Weights of a small image captioner.
Model: 17.7M parameters, encoder arch shufflenet_v2, encoder norm batchnorm, encoder activation relu, encoder widths [96, 160, 288], decoder width 320, decoder layers 12, decoder norm rmsnorm, decoder activation gelu.
Training: soap at rate 0.0025, 6300 steps, batches of 64.
Data: trained on views of escape-time and Newton fractals, 145000 training examples, 2.8 epochs.
Rows from block 7 of the text decoder, named by matrix and row number. Rows with one number belong to one attention dimension. Each number is 128 + 24 x the weight over the matrix's rms, rounded and kept within 0 to 255. All counts start at 0. Numbers have three digits each.
# v: attention query, key and value (stacked) (decoder.blocks.7.attn.qkv.weight, 960x320, the v third), inputs 40-79
# proj: attention output (decoder.blocks.7.attn.proj.weight, 320x320, transposed), outputs 40-79
v.61:183121143115147125104120130093127149146082071122147116166153090123120101150161136148159165112131124111112112144169094112
proj.61:102113125122131118136135139131144098111160180149149128131130138127129142100112101098112107110110127092162117125124170108
v.62:175140123123142139109135139150129121120144132111141140094133116093113114132147148132141113141110101128122139148121121178
proj.62:104122148149082150118141166099156148141098111138138119161161155147136156115090114159149162133117134095132138087123133087
v.63:095095164157125117140100122081106139119115112111154105123116106092137136108156135117076149098120161118149129189146084142
proj.63:122172133088122084143146133153132114161172166143084133105130123136124095168151134122132101116147099120129133085112159088
v.64:138112157104152103120120109124110157095161147150120127100162161124121119153094109105124123147110133104096150140117139132
proj.64:157155095138112152115136121164092089154083150126127148156082110125152141092126154144126138146127125121187098113136149135
v.65:141143108147094130131136161146158127162169119136097127144144111135122133139131125142093139138147130139106163127093152138
proj.65:089128102130145123134103103111095099097093103108138156123102150141118136117121117109178114124112144093130119095156112148
v.66:152112110116160148152156120139113136106147113144112150124123099146160134114149136121157138152129126147106157128120164082
proj.66:145161168115119133144109154105127135157093121123119108133145163135083114158096117141128150114127116126148095129125100148
v.67:108109116136098094122145097109125132160095078161128109124077069099189116116119115067148123144173097137133101163152156084
proj.67:126175150070136157133117114133153143125162149110126137136166141131127117147108130157159151148109091107133181086115103177
v.68:185113179123146096154152121148074104139112122132143131116127125088143117131148126110131137107134158133113139161171108086
proj.68:123105085126150147123123118146130152144143155103138127139144144160128139132088126144127086188103069119131146077132154128
v.69:183150150153150176117155144113112113132097157145112137103147094142116128128173095119141131124141155180129157102129132132
proj.69:086101159123144076147110118141090139129152094128149098155102179103140149140107147134156105148068106106174123135098109094
v.70:112180136123115144144118121127136140118127137103131128108113141138115104119125137131155110111085128147161119148108113147
proj.70:125070082112106126085155136137122087135108169118108134140145135132114149104139114159093148151129127085106123095141128120
v.71:153148160128158144078137120091097132095087110064159129114152098108121101108139128125136133083167191119117148109164155100
proj.71:128084084149099118184099158161190108144169125135161137132070128119166134152123120121128136152106096130108106153107107139
v.72:148133124117120146144105100130119137126113116092151135139147146163119123126200111123133122117142162169087125070106128135
proj.72:109114115135133127119146136131122107160120117157094106118114121095118119129072157081136130129152132138134119168156121119
v.73:124085115141100105152134115128094104147101153110121076108107092161113135123142103132131102131111110155164099117158116134
proj.73:113138162089124156103119133119161151093107139123104155088165163116111116103103102126125133120097119132094177127107116132
v.74:174132146079114134137106118073117168147110096136157113174128134151096130115140132122112051151140157164167077140144134158
proj.74:122097104154133124144124134120121102081133163127115134087091117096146167138110105140112192093079146099085181114126125104
v.75:139128092129130147105137110136137142176082138108096120102171120102081155108115113161122133147149116118094126105079139137
proj.75:150061148121092142141135122128122093111169144149176102151066140136174129127127163089123111127139176132114119143177130129
v.76:186111144073116120099121120097155105092124089111149119135092166152177135129090113146137119138121144135080110093109149134
proj.76:105176115173177125132154126153087166163161150123092133130140091118104093157164118070148115099160110119156174160134112122
v.77:128126109150107107104078110152119157160166102183086141114123177104129125101119136141157109092141114151142157145126143136
proj.77:104132137145130145164141134107135096103109143079166122095139114078142126122125120161127146212132141119138135136135107139
v.78:103149108140131140118114099125103146096133151105163134129123093120105135095173145155143136124103143134115153109158119113
proj.78:185127160150107131143133121146153141134096111137110115115140128137159116148096120114101103121150089154133134115106129135
v.79:150109113111111134166119128116136079103076133121076151126110133143174131171104167189153139115117097155125079154167170155
proj.79:105109155142114113090114147160096184111161127140132132164132107119095114122099100049126141122130139104120173108114121104
v.80:127131125096121111084175071115137130202105155161098159111143124111150138119108121156124149167106127115122100172065080131
proj.80:106139121163116152139082196159092123127144129132111158126115124121112127160105106106157127105185116115126130102151161090
v.81:142146123148126144104112129119123105132134127140089134115106084198135112150161116155132140171117106079136105171144133139
proj.81:125147157128126129189136111144119134095122127120160089135131152113151123117084102087159081110169164178126126105110101152
v.82:132092149123188123119148115159137165155140153098179144104126127132103099099123113145113156100117097163140137129138142110
proj.82:108141114139108147127105130121144099105111139117122105115149109141157131128131129144139087092119131095131109120119132133
v.83:147119149162087159124104111090158119125150142142135144089110130140156102126091145132140120166115103108167126096135107145
proj.83:118122098108160116117144123127109140118134107097092122150141131140121131121166084144107136089129191133098128148122134125
v.84:083143100126119126132122125171110112123121165087150129126156119169114120171121120124103131094144139107085118066118135125
proj.84:192113151161126123126108130119151143123120114155106109106107116073115161113118128083128138169157093147151137169126128136
v.85:087119150146155127108101106123140171125138152128100134164118137136109100137111131160138162129129158062106170149112083147
proj.85:102142163122115128150118147132095091126145133129124104136146128077140149121144070100095129156163122167150085149134151118
v.86:140114114131118170135146105112105122119122175095102143111158139140126155101179104121168116161123134159104168126148115125
proj.86:151148125084140130114125152136130127127135117164149095151095127103116148142084135129145134120096099162144102120145112129
v.87:130141112134141130154128131150150123117180143126145149142125178141126115117099125139164125105146126128143140111118152121
proj.87:088130170114105149118144172104095133132100098131085138122125142150138157164153104141076128143161147128141128194110139129
v.88:155133143111154136167098116107173104141114134082142152146125131106170136160125109138099142103109136159079140136122134130
proj.88:119128091136098101114156158132122142122111143151103133145118096173084118079142126163106119154137115108111091099134129151
v.89:115157160112107133111163163112088108124188098125124073161118128114130123119137142130130122167135137132132126153154143149
proj.89:132126152138125129135123126126163149098086140128139170136159121158141106131156124136153116106114165104136137102115125132
v.90:106148149131152099115139130120153096156124117132134077095153167132139116103173177121130140138151127155130143124109115167
proj.90:139098123131124170133081151127138124116137118145122119135117112129138096161108115112133094126098136105134093108149159132
v.91:143119137129137139137088185146121111118097137111119057119121077133144104113116132158087141130132146122123129115148130103
proj.91:085105089093144088138122107133149126090134161129131175146141140127099139139139119136156124143132106110099119120131125160
v.92:112149141137135116146124105101108104144135144123096094112129119143135130127123135108117167136153119077116115139118114151
proj.92:155128133116123110129148156120148131143138116156162137133131156105110119144129137126111092144097173115125144111122109116
v.93:104106113135138129141124123136110121144109132106105136138063077091125161134107153141128119110127138101096143078130101107
proj.93:112148127125099094143117152168155149118158149121131128097154159153148115130120113121138114187142087164116129162121116128
v.94:126148089070128149123170132143122110146128128144118136089148142177123179109097120143114118144140168114140171153119170090
proj.94:120134125193114141141093117117114180130119093122134160149081111133152117164143138134168132117145071095098108138136110163
v.95:133099132152150119163135119103162137123087112121129150102127102122125114104158101124118071133155120121125177118117123109
proj.95:086138106101103120110125131101151129139151127182158133143134104130155137141104133162130146114117104115120116138130134124
v.96:156123109155125115117126127154135128168141103103172191093132116114117096146146126132099094117176114166149134096119089136
proj.96:084125095128140109159131123131114137120147154149083120151118144158118161134088105101180136157112111076118116172110185111
v.97:119138116163151104122153132162107192144145149150142129114143127072135117101151117081110121125148125098109137120083099129
proj.97:124102119123107169129141124144158058140104084137139136133117133142126132136144118181140138140113104153152145145136144106
v.98:135140088079135121099105146138100137126116102106131073121142113077169125142106156102156137134107084112127074143162097067
proj.98:119140156173115131139084115161138143146125130116147165126116094144087138103143076099126095098150139174165192113106130116
v.99:126139093152131096129116091143158120149105090154166131107155100098122127110140134141145105188121141135108127122150120113
proj.99:120107150095115154122112146093130150130148165111081127166140127101135152156121098120136169132133137091121146125093111152
v.100:122152163114123109146130079143103132143162122115174128121169136144139145164136115132103146147146113123136056122126137106
proj.100:126091089130153141102118164094162119136112132147115136137109169109150140122117131085133089110151135166118190141110124123
v.101:110151131181149173089114120090124106093100113142153153127105093160116126091147140118145150142123070199119115106132147117
proj.101:132104103086113100173075128139163136181141132126114108130151129100117161163122107131128107102137162096124118121136116096
v.102:125128098106116139125120092180126104159115125151129090121101098132141143166133076126108136109139167163149119132110136128
proj.102:139158115131123136152110130074143119112122138100108145090160124110136143072105131147186110120111090106078122106142112135
v.103:094101103114125120162157054113123127094142102122141157134126132143159132121140123136113081122102151143162156122143125108
proj.103:147128148148132147141122153124140150158125160148121114148134099160107149161091133135145172143144115100094121104141125144
v.104:154126126159139113123110118150069129118132120161156115129133068133157136131165106117131136122123128136123144130153148088
proj.104:094134111093126120138135150102181123153131154099096117099131163114090110140072131121114099095123120100106092110111120129
v.105:137142067130130155088117108139133065071102136129142093089152177116115127097119114125149117100125130137129157152131143128
proj.105:131144154155102110149120130123146149150154131136142150120104134143142130141117153152130145141116130136130080135121108136
v.106:127149111124094135122140129139147094097105164108091128135117145145140112152112141146123111129121100093157147173123134167
proj.106:131092145137194117140120124101097145141110106143137133135147132130133149129109129126113145094134138148114131105141120090
v.107:170110130095144137099151142110145138114131153099138141123159137157130134115144096107121069145117115141138142147092141114
proj.107:111129112166126136165115124108139104100133083139118103135103139132118138126144139143102155102154143153149144120127155126
v.108:110115128104098125157080091126118140148130132111167092149118115132147166077090140132132111121120125092098137106155129165
proj.108:181161105103129103127136141135161120118129135150079128070166121127143068119180101120127136092116101148128161123097128131
v.109:136140075099129149122113122115099157148121112098163077116123161116130129090139133090106150137114104105116164104093136094
proj.109:118137173142095095149088128126128076149135118120088145124174129125131133153139095159144125139142158156134104175140156140
v.110:134135123096100095135133139115092098118103085124163053104122159097134154102093140123094142104148132176113121148122118085
proj.110:121139129175130136137140110147163133167133127148152198107133089138138100116165139128153128135115090072119148093147138141
v.111:115157170108166100121133133134152113080127093122159091186065143127113098134126101141081136135133143145143162141077153124
proj.111:130094105165145114151149149129099150189124139155098175101178099131111120109127137155151136127145088128107058097134097140
v.112:153117113170135123155129137128093140105141163146130126103189121171164087135133182118109108161125141129129117143149108060
proj.112:126158102118101136125112142089116100138101115096100121155075133105108154148091098139101141132116128097102161110114143169
v.113:150135111140123127139147147134118092127118132109144160162155102147091150115105145092162126110128122103133125103169135191
proj.113:125126136141141154166115121153125182105154125134063093122104166112145092138121127139100108145137120138141138135120130138
v.114:103129176130154144123121157104100168109095132137095168123200049136134111128124147118119102110158151142116157117162114162
proj.114:148111112121119102140118125150143083123177144113188107118150175111121179103120129104128163137080128086097126100119198098
v.115:098127134156148100106172142135142132140145136121130144150121145148124159098123130127100083115125109149132165132132191124
proj.115:152121135121107133127114142093141155112127120146122131130166138142135110130143165105140144110132128101153085126134123173
v.116:107127119085121180136133163159138122106164164122081152105122119131100113137159127099134138118165127069140113127138162115
proj.116:146152141134142113113079124112132153130117106120145108127103136113149143137063156123149077117105094138141126136129079154
v.117:133147108111113085163121140108113165108148108109105142168164154119140155111145147115146139113099126098089127149114126107
proj.117:112139152149112152100155127159111111106138166137133094120075103090109113172105140154100140167137115116181130109151097151
v.118:118077107187120110171103174126145128139118132123127171151104092125115121083117114085107155115131179089153113177116113123
proj.118:141131170095126149139134086137156118136091123123134079127151172116134094162139133178129129124145094190148132108140124169
v.119:092133122094121126145111149148142108109083110160123141089100139172060137155135132145124118104145147128161161133078123136
proj.119:160092133113131135109140105097148116110165162112149133136130178129155137117092122142142133138093120139086106118201122124
v.120:148096101110139134097116110145108114117122097118147122105156141132130102116113118124163094127091102133104159117149136132
proj.120:128154143139126142110125137102154151137080138125092125120120114082160138101129146124094163095156152124152108163123111140
v.121:121157155135131136104172093164103126106127132144148143156131123125110102168118145143136143147134124082133129185118131121
proj.121:115114111099151131102115147096154100105103105150142140118135148135166128108119134148132109101132113136147141088165117126
v.122:196127116084166093176094123122079121114131139143128148163141145129137131156158129129164191142135135112069134098133146087
proj.122:099149105138134126109167142115156151169128142133130101120120107136111143147123115111070079092134140148148141161099141146
v.123:123147108091157118142132119134122116118143125115189128146097089099104131122096081128076133140098117153110109133149138107
proj.123:121081136145095110119106140126143154136125162145124134123155148155165112156124171128170121126179126136147123152119155153
v.124:129132142059150150087170150099134110108135137144131106127141130169154088113077111141129131128122122140144148143124129129
proj.124:134121128196124101155126131176130120117126120112156115124092148130120153159156129124155133135138091120114094109144110145
v.125:115135118148123122166093083132119116159201126077144133144108099173135142170141093163097137138162131134135122133134126126
proj.125:119105129114095114124164134119145112097101136194111115117102171118134098103139144076096138102112123139134112151109135099
v.126:124147159120157169136153090125152099151091158144122121174141141139097090187144120139104137169171155144116134129111111157
proj.126:137099137085110071119127162139096141115115103153119116090092148117154165098091150118128125100063127138145136124149147144
v.127:156096101116137119153103087112144104163073069093124145139093122139130131132125131125155114147097094151150095107143173155
proj.127:112143125110097114099104124149106087118153159122110099119132125124151120126103131150140157099123139188114173173120109138
v.128:168113108109135142124151141089114086121081118129146118098114129144143120126089135130169124090112122136095122126137185123
proj.128:109148152145120095121111121125111173140173099164123123161140121127128099161137122152117158147138160145164143137123082123
v.129:105095053084114110087149143155125129133141124163150115113135157121090099156129125097106112100125110101108115092100133131
proj.129:164116125202103154152099126109151097119154156093086120089147111117170107097122118146155132128130123114162130123121092131
v.130:125102147100127171128129154139177155088099140154088162100147157162118121116131179114156126142106130117123109118138107134
proj.130:144116084135133097157125129138088122166158123077122094147117106124123145145142105133146124116141117157132141129130106112
v.131:158109115136108138148169175161136147087120108174098072104175153106104148094132171130085110087114118153161107127195169110
proj.131:118124135101148124133107115128102103131147167112110183169115087157130122114110104139156126202158119066133156105108095191
v.132:101123124133112112132141105103115095130170140150135093129119136158134141111122109138081176140116121143116108104122119130
proj.132:171147130134135140112105154155121150104112112151105142156121110099154117163108119124121072138163113109125118125109144156
v.133:144162160084106091119121112106173129128137128084098146125160125106159112168141124102078111142144178103136119106072165133
proj.133:099114107189121161129157133114110160142105101163128127141126093124110174106139151174133147100117111121117131162146098119
v.134:139103079091140131143093139131110087163111113106106126111127141117131178113106102076098146118125121113143115122113125120
proj.134:156133163141123150087173113155133119129111142123165112118141094115118079145126137135143099141103090176118135132114134141
v.135:131133118154110137131152140117063086093139125080159107122164125121128128161121098123146108154119127114116150116144118086
proj.135:134136153092176106142122124133127129125130165196103132107116120140114106139149169122117137092123151150151128143148154130
v.136:140117150156142089113105151151113123155126121149101126155134123146110184126140139117104125099158109129126112109135124140
proj.136:128126130129129157155133137116139142102144129116141145090129157133117102140138135108123137102115155132136126164117144140
v.137:160140142157103125130122118118147133149135086155128154137127137128157118116190112154113204097153168146133113123161134150
proj.137:127101119140143157145143172144137146140106109145125177104127122130093078115089124114163069149130086136117126106129115108
v.138:147115128135153116110145138131101138160142135144163113151131079136111119152168110112143109138097148133113082105137129098
proj.138:136098081095114104136123152147153119116113148122122127083124156100125137073108117115137148156121139105145141123141134137
v.139:151147121130157146142138179161115126098143142141069117112102134137125131140092112140110107099142131152123143144134064141
proj.139:136131145114098128109108109080123135173115122093147154143140125130142103108146136091149136110119117117105126125138129132
v.140:171162096121113140112147097110159139142166125110133111112144162104125163159166147064119108161149095098104085115138129135
proj.140:127121157161148142156101147169101130133103077134129175130116122117136127123104142165128169123106129131139145128121102102
v.141:119137132138086108164167132135125117101116147135132124124129129145119150118162123123139140145109153133120113124101101122
proj.141:120106143131160133113075135154099148109154088116128133131104111122141099153118123162102123133176105114121124157116135136
v.142:100167097115140120117142094146145150110121102151131133167133122137137129164157120110142151194142132125118132127125128149
proj.142:112094166135144137141107143118150123146137124127114099112125095140119136098102143128125095095127119110139136131128121136
v.143:109144128123101162142178159129126102152116123132139100091084147123154125162079150145105116143133072096130086129096155137
proj.143:155091153141171122123088106109120142091132108138112137159137076104095135077125140141152085142111152128140161086161137121
v.144:133098116164124148062100171130158138126153109131140140162116147118145129102103143133127148103160147119175145148137113118
proj.144:140091175116147140206141112114068129116137143107138116107138130142143151158158096136132159167128161104106152128129203109
v.145:137083156111180131127140132088174142098098149075180157144124138139159124129188090134144102167131172102133080140141117127
proj.145:120152149142119147159124132141048107144149103185081135153146125102086143131098136115064175112108122099144178089125095143
v.146:095110118133133104130152125128169174116112101125094143099169092128134124153149152127109158129114166119120137118116155096
proj.146:117134149137105137179094134104105105133136143090167079127090141107143160140124110103129120137143103143145124174161125149
v.147:161167114172127140134124112150127114142108114107114132081158114128113092124119115147132059150111121112113142143164135142
proj.147:115093151098118145099141138115134131125112147154151135156070098109094166102120122147123179135118117172103135111120159107
v.148:131109100125145145161153167103147136155093141109114139157091140117123142127082159162151159121139143130119102149099127123
proj.148:104181156135124122072090119161103181112132123116135140148120105149122128111119112084133126145128107151148156101112097077
v.149:138160159164136082118130099102127133121115172174102128145118152125169124142164085124114099098153145164121111118155149183
proj.149:107137120100158129107122143152121118155139097115105117105122128157110123094065162123115147103137096119133122137117122092
v.150:075101121126169115121142094138132140095130169117089122183131178123142195103124118139153136128112152081120141134104146147
proj.150:186156163093117152125140143105101130145109118152166139106124091137132105152087159107097153108111120173169100135131127104
v.151:177101110149122149140137119140097116135159143139129114104153176129152140097113147135128157145132084096153095116146130131
proj.151:126144161090133142101114160132114115137147142115113167127120087082129157181130114102103098125152122129105133116112115110
v.152:136122117142111146118162132142089147132142162107092105107146145163151152131116136141127105123118117133096105142124112115
proj.152:128139108126143139137126139098157084110102098141153133140112120082100125099126115152126128114142145142142107108123104111
v.153:115106164132092141121105155124088092111142150130152107105084160122140134124131100122104137093158165138164141115115094168
proj.153:163154084102156122162137129132157165122119127116099150110173096123114139126157172109156093168111102145156087112133148092
v.154:122092125114143155081139133130139129127153116123154161141102133100107139137111127111120123129167114148132124143144153164
proj.154:147161120147185086161149151147113109128142116133118122104142136150134123106139125138141104140115117113092119135148115114
v.155:197120156114121130156125130153123120166123136094112140126170147134150104139098122134112127105128117117089119144112130112
proj.155:100139077121100144165131152108124153095149154171126099129091102105111138112137167120118174154120155153154153107136147132
v.156:164163178122157086124143127124036087123136142133117093149126072146120121107142109151119129108108138130096135108152148139
proj.156:135125083148132176133137122170176125140121146158146185120174176116148127159125127132102117144113130120172146150116121152
v.157:120120112106115133134118109115139135118136123154146148132115093101140126145161141100152102165131128131165185142111111160
proj.157:121137181138145123142114112106126146145135135126116128133122121169145150133109101154105142098111108124122081134126158142
v.158:093123118148125158096145146161119122141095101123127140082150080130125137119124095152092145121137143114108137170121110133
proj.158:149114095118112126148089100105137109131150140140124129143118137143111096122143132116156094162138114148107107085166144099
v.159:136184150152150128080173124164154103100129135135124130102150124172173095109158131131137124154153149134120125096094127156
proj.159:151105130136122133159111100104110141121175086128127138152112144104148160148108140131125099128131134132135146162133098137
v.160:133080121182135108173132127103129137127131132152107144143128121118112119141128175143094157120153137124138148093126140136
proj.160:120171159100130122099125107122124119120145092105112092116106147143124115111150120131133115097106096125136128122156106126
v.161:098140145086136095157115103129122145100170113147107155105091127112145104104126152146154122114107156069108157131132171117
proj.161:123158108143117161109128138133131105139128139097145137122142120149118115136120113175113126176132097120142104115137114127
v.162:138097165117159165080141131074136150124172150128154158116121143166113137163145128118138086135133157132118165132128104134
proj.162:103137111109145094173125109170122127140106142109167114126147120128198133103161129072116152082128119147157110103163154097
v.163:089127126140118078140117102137120091095186120132108124124079120094117185101078100103163132133172146134074124131138108139
proj.163:134129135132109146126127152131107172147084136128109139125129106153167099143142150147138163115140126156169146187131132129
v.164:125150106129102147166159128151158151111129163130136090093096127118109130128092146151116094132130149128165138117134141114
proj.164:155099121126142109107087130116107137143103113126124172160136119148144114135141122084177144143164151131112132122139116121
v.165:159102114099164114137115158095153128095129103153164163129100123124111167131115156156135167101145140084138179102157151131
proj.165:118179141131099112157210132188127160169136177118091133148140129104198125144156138107107096128128100144141106144116127109
v.166:188124092113169126110116115102131097111163125118135113133152153141096092150157111076129122115132123146073150102163161099
proj.166:102116128114122113151142149131133158138107141170111162152098099100147141124115126141119108104139127122135124143087114147
v.167:109123143123148161142103142111138139085125168117151112119132121120118127112121125141086134127164127098120139134136148152
proj.167:143121103133081103136121118146129107138121116100144141126087155140123131158109145162134142124095178159149142123132147148
v.168:162153117149152120125069148134088105087091171142154129107156124132079116111134064142149121153086141144126146099114137097
proj.168:098092139101099147123158142149127135147149114140116131148139156121150170155118175102116135134147163101149112172135138109
v.169:120154136102107095155109094162158109136172128136140115124127095136102148092165113114119104138147085167140167073142126116
proj.169:113083079125131146118092128110165132102122146124106128100154160118110113156101118171098124083132154118123124126110131148
v.170:101130157087112105136142083149077165116134138112121164122162136120117112109174164168143116092131117079109113119143126158
proj.170:168108108120090180103102122109145140107107122136127135114103149125115096131101078095111134122150130134120150127121104126
v.171:126111170116109156100068126121134116144136134122144097153170131091098120084146122126097154136158101077149147157172107111
proj.171:152129135144192098163148142120102112113126108128136151117076110142120134141146111135128116089128143148092111115138139144
v.172:107129120139164125094127142106142104084095113135134096140178099152133124114097098162134096159086153126150104160103124149
proj.172:169141125117116107133154116176142141139159178127124174089136136118094126150171145138104128094148123148100162104154134145
v.173:163126116099126176165149103140141148131133135117132088125105109141122129148134106153162104114130149109093160128103185124
proj.173:125130154141103097131152113091128159119102143129140156129132127136100121094087170103123153148114108157155153071167070161
v.174:117135123117123160141119130110192152119108091151148095145147084128131132143096093104125090107121124120126083106105145117
proj.174:118118137119129107129124122167051113115160112111096157126110133147127125095147115137154169146129150131125187120163119117
v.175:172114143127165133153141133166155124099131134114125101166126099127143122107145135126095088102096158138150178120201110112
proj.175:142137112144125125134109130093092110152146105138128194128126141151114127115168095139132115119148112108119118126081145147
v.176:135113115152140118109123117141119084108138138148144143122137143129124121099122133134094106150127112163088129101118152091
proj.176:137130165107123117152128117103124137158168124126114095139131136149111136149122106127143107116122154049150124156150143190
v.177:103151091103102102115115143105124137116150101101155098141088109148072133106100090137143118146090155129116058106142127099
proj.177:149097157150158082104123105125124086140113131102097107090164162125146130167116138174122130106152124164144196140134115113
v.178:153105121106138115143099123115095129112095173150154134116151150143133128137141113159155150105138171113096127095155154139
proj.178:114129135133134091172174109122157144113183120132116146118114128149149118108105135071070110163138113135150136145159111078
v.179:167125105150091124116137128094182108171129127136137101158132138101155113145126136136160093128118100154162135135148151140
proj.179:108148121101156105165128122143076146079113132143099136116119120170144147125135117126110143124147159120142128132102129152
v.180:127127138114117115152135140133109158128154091149120101131113136134069100079086130117115142119061103170095135078104054161
proj.180:171173130106171139088112164147147063126119128137106116168113133132185140184165088145134096134171156112183124151128191115
v.181:139149117147142169190148134156122143134070154113085172106152128121148104120106153093161132164118174140137159154093082089
proj.181:082131156086133113090096154087119099125147109132178104145065107140128118145109104107106156105118118163076116143171147141
v.182:142198099117156125113155123126149101109123122147081126151128116096096108157154116119167108152150113074117115177126085132
proj.182:131097140134144114155103109135156159136148128147196113148152150137147138115106136131109133086112122142133144127124128143
v.183:186128138113129152133121118105109091127140102162133108146113102165178153121123106137122102147137111132122123103173160149
proj.183:125147154113146126154148154139135154105120130137136163099143131107107110161100135119140176116102114119119144124132106106
v.184:104100119162117115109130144126165117134120127096120148123115122133111102079139123102173127143139134086146125126177125154
proj.184:117147133106155117119138108142085139124149182159121137138132105107144152143133145136140146123089126109126124122103139114
v.185:131104159132091122117141146152138157111092137139125123128131119125123135109158151103132097138145131092103150141092151122
proj.185:118148157142188129109112137101091101149165140132134122108181103142149112185113083151113166114113128129153124099100112133
v.186:169145146091124105077143166110110070154157110101116099153161164106146102130140131152172113109139094101114116127110121115
proj.186:130132106139112086149133121104189151076106111162156141146104108140136110121153117139089167110124162134148145090141115135
v.187:147158156127097137123150124088106138104112122111132116128107187080147185119118115140128111186142102132147144166109121172
proj.187:090138078123150105140140118138166109137148104135144135144130088189126152142109131154125120080138159150127106072147130108
v.188:133132110111105128124117131072137144084163159095125155133156126115123139104151118138126150145127139144121116155135108114
proj.188:123150138137125125129170131118115164130098086139114135129126152128117130156081134173119105083131140128170126097134106174
v.189:114135130092137157121155100082168118126138137091116151180134144164145120117118143131115148141149101140120117134118133133
proj.189:136124123177129124097094145141050139100117104144125180122128102114114108135117145137147145126091113072135161097118107138
v.190:115136106131146135118111103122184102102112145163065150137144097156107122115112119145119122150117138140144141126141151171
proj.190:114164115127104111126137108136104148176105122099174075147100173121101103147157149101157147085135090102139130127144076087
v.191:115164133132137129158114124146176132160138163100155054129133165168128110147135127139131134089139150118161138115116120156
proj.191:179092135129110099073136167101112137145102093132131183100108101122137099081123122116121171098102116123109129121156137093
v.192:153123097099119136069127118119114106121129126144135121176119086129141102157137121084134139149140104136125156111097122147
proj.192:151116116115121119174092112117128132134100136139117125117138183106115130127091135122153155094081139092126123154168131114
v.193:113125123143116112125160169067137138113142165151106124109114156128105147091111101152129121094170121182128128143128111156
proj.193:148094096105143145117102072154137088132116122069188139152114123103148132128145115092152150145117105140114143115150142128
v.194:129153154137097129126127119154134131157110134127140111099118128123157124143131130119112144120126137142151103092095143146
proj.194:128090147139121185127115144118107136100136138129110140176127120141115116138103154161152127142109127082109127156139129142
v.195:092141098112125095142131081098140170126155111160149140143161149086105107119089134120175114145155135154130131167100108138
proj.195:146128139145114140122143160161138100150145130106124107098090116159125135103145128156126128124125128163139116092168129117
v.196:073127096123132138133108124173099118105090089146125139076151108098115123125090165121106112129133168144116122155157097067
proj.196:195100152117126125119157146103166100152130171109173107135121109154152152127151085130154117138131094127110113100100126131
v.197:099065129140166153154129135149146162134192164131130131084100145141146108149130112109099144179125137094119132141128135166
proj.197:139133139122101138127147101102153133153090124092144112164168128088128139142134107116148105099099108145139108108116106124
v.198:141118166146147117201127160128082156118129116145141092131136124150062122158132115197125150119158124130101102126126081119
proj.198:131104078107142127105163114111140120146136137149159145148107155089145118112143109065091133124135118121115153133153174114
v.199:161147144156139074117114133130158140106107149123136128141128140110133108139128141141129093079121099126101155101131178143
proj.199:134125111142136174156145135126118147184163108135156123136138119142072167131117117143106151169132172115154140137135089100
v.200:134119146091128152102114148133154109151125156149161124117125101148135110140198121162142143120201149139128086128143098152
proj.200:126124167137121132157157124120123139067163147087147144132131130129124132129094143121089115166076155128128134104117114108
v.201:132094194127136087125178124125152127139124134140073111125107119113142124118132103117122105122119124121157121126158115166
proj.201:115195108102144174119134124110111162150119125096177140110147144135128145154150165187119156128104134150094145132110120080
v.202:138152158124120185141116163119122117156126118168145120166132156163166139134124148138142143110147098147121166115121149153
proj.202:105079111165166098144095121126153091079166111121134090101115119109098131137108121093131081157085132129131108115135146098